Weights of a small model that predicts nearness at each pixel: arch unet, widths [96, 192, 192].
Rows from block 7 of a small model that predicts nearness at each pixel, named by matrix and row number. Rows with one number belong to one channel. Each number is 128 + 24 x the weight over its row's rms, rounded and kept within 0 to 255. All counts start at 0. Numbers have three digits each.
After each channel's rows are labels from the 100 images, of 14976, where the channel reaches its highest value: "strongest on" is what is common among them. Only what is clearly more common there than usual is listed. The data: larger renderings of crowded toy scenes.
# convs0: first 3x3 conv (model.decb.0.1.convs.0.weight, 192x192x3x3, each kernel summed), inputs 0-95
# convs1: second 3x3 conv (model.decb.0.1.convs.1.weight, 192x192x3x3, transposed, each kernel summed), outputs 0-95

convs0.5:125103111129119147143134134136117078116115091123143134132103130090175139128074126146157163165131156094123145133118122144164184175099154148140150114139160163104148124141119132165121115149140130107109112114188162117113127166136115169101103109111118132116110165129163147143139132123160141148
convs1.5:137092108146114161117120137120119164139115132115104150154129109155147140151153119132172144135134140123134087134092106121136146197129149137118121156130101194094129123148125141133135105136109128123123105126110143132137135117131136114149150133137151102136101057167056084146141130144125121137
strongest on: count: two

convs0.127:131107138155125203148142126126112143108125159137142126137120142108188136159129126130141179183161147109124141121143130123164158150122151115140140131142174174131149130140129113182129117143135128114109083102121186141127128157126116147153151139118140110109133172124172170160142119115175132123
convs1.127:106139145103140147133135139156138088139137125136118126134137136129086143133089103109098125188112136123135113120137104116162094105129131135200116062148113106149124134113137102153146132130135126109130148124116158145114171124135096120129142081125129118133174125059092156112140128125034136120
strongest on: umbrella; largest object: umbrella; mushroom; largest object: mushroom

convs0.63:138119124138097162124106141118115095137082152094153157135119127131162118140102108112159166169156123117118136127119121119157154158099150131149118128156138174129121090138085113154156123145099155127114126128144167109097146132104109146179093137149124134129090165166163160168132147121166128113
convs1.63:137146129114110165154112139162152167161104135106125112181147075157185121137148109116169184118132144144118118096115126118179126127147145152114142124099138127125100114142115172133131119134129126131127124118125143109184101151134138172185148098128132141121186094134081131097123148125116111139
strongest on: count: six

convs0.15:110138141118101119101134108136143127162137115136077114090140116128122094123153150136140121124146136114144140054136121103115130143117141143090143119120121147113090137133138115130145142135141171146136166138127123099138090135138134143153132142148047165124121120167118116081120136126124140117
convs1.15:173108072133082083136130130137119089139134092132138172127119140124100121116085118115134112129120105137134149160133085137091180135114093120085096134121089133121144122087121126058109110115110127146126110158124136138082080122122135138149073170109133121135082101168144126131122115120177127138
strongest on: count: six

convs0.38:092128143127127111094155127110085147101159141157078091091142070141124088115145134145133100099138155118163119116134150131128147137145135145088131153098139135143084159138161146120147119141151131126158120130130100068143079145143158148129173099116108119135143099103100097067119128129107136146
convs1.38:178118093148092128112117109133076122103120107117153147145100128093125141151086120124124173108108099131121147152157096123135099111092109109154106109129091064133138111095108141085110110101088128092109067131116147132091119103094128109122106134129153096105112142098114161149144114152131119136
strongest on: count: six

convs0.34:154113120150141162126136136132123157107123159134123142123121155096182133163137115090147176180136140133124138106120120117152141138135155138145128118140169161123134126148126160176139131146127130112109098085125184140121129154126114142140138177146150112128149173134168180145127137107175121111
convs1.34:095153175080154129146145142133125113132147125147120084126154137154136136125126115121109123157143142134142132100124141114155107089140137134160144107149122109140121144132148136111143114139135096145149157107135154143129175127149105140150155090090128126143180176056169150100140123128072130096
strongest on: umbrella

convs0.138:134094091134137135121145128102110137118126114139142153121135154129187129147129096131145180185141142110128150121128116118180159168106168144123122106161137166105162132144131158179141116156110127116104082123160183137137131132147112125136134138129146124129139182141170160139132120111162128137
convs1.138:118155134110118118127128118082111119106117119120137153132153119185129104142116142162159106100117137156119163136125107145114136133128076094124089197097135149130099128161120138117111117133134124129107148144143132123108113119156123129148126144115101175166073119153166121148100148135171118120
strongest on: count: two

convs0.28:137150118101108123152111126184133116080104077107144114149163094114150118118120139127121148144099128068133129142099105148149137143084144139129125117101140137124130105131105122140124111148124166099114083091167139123141144134165090136092123095164113127144159144099146153133140192118148153165
convs1.28:148126105166139107131119125155066174119117116117133143122072142089101143129106094204131154109088134154129152190130130130144166178138125157139130120172108122082119120122122167132132084126119119130139104133108153113130114124124149134135140158125136123120121178106155132140121088147141108139
strongest on: count: two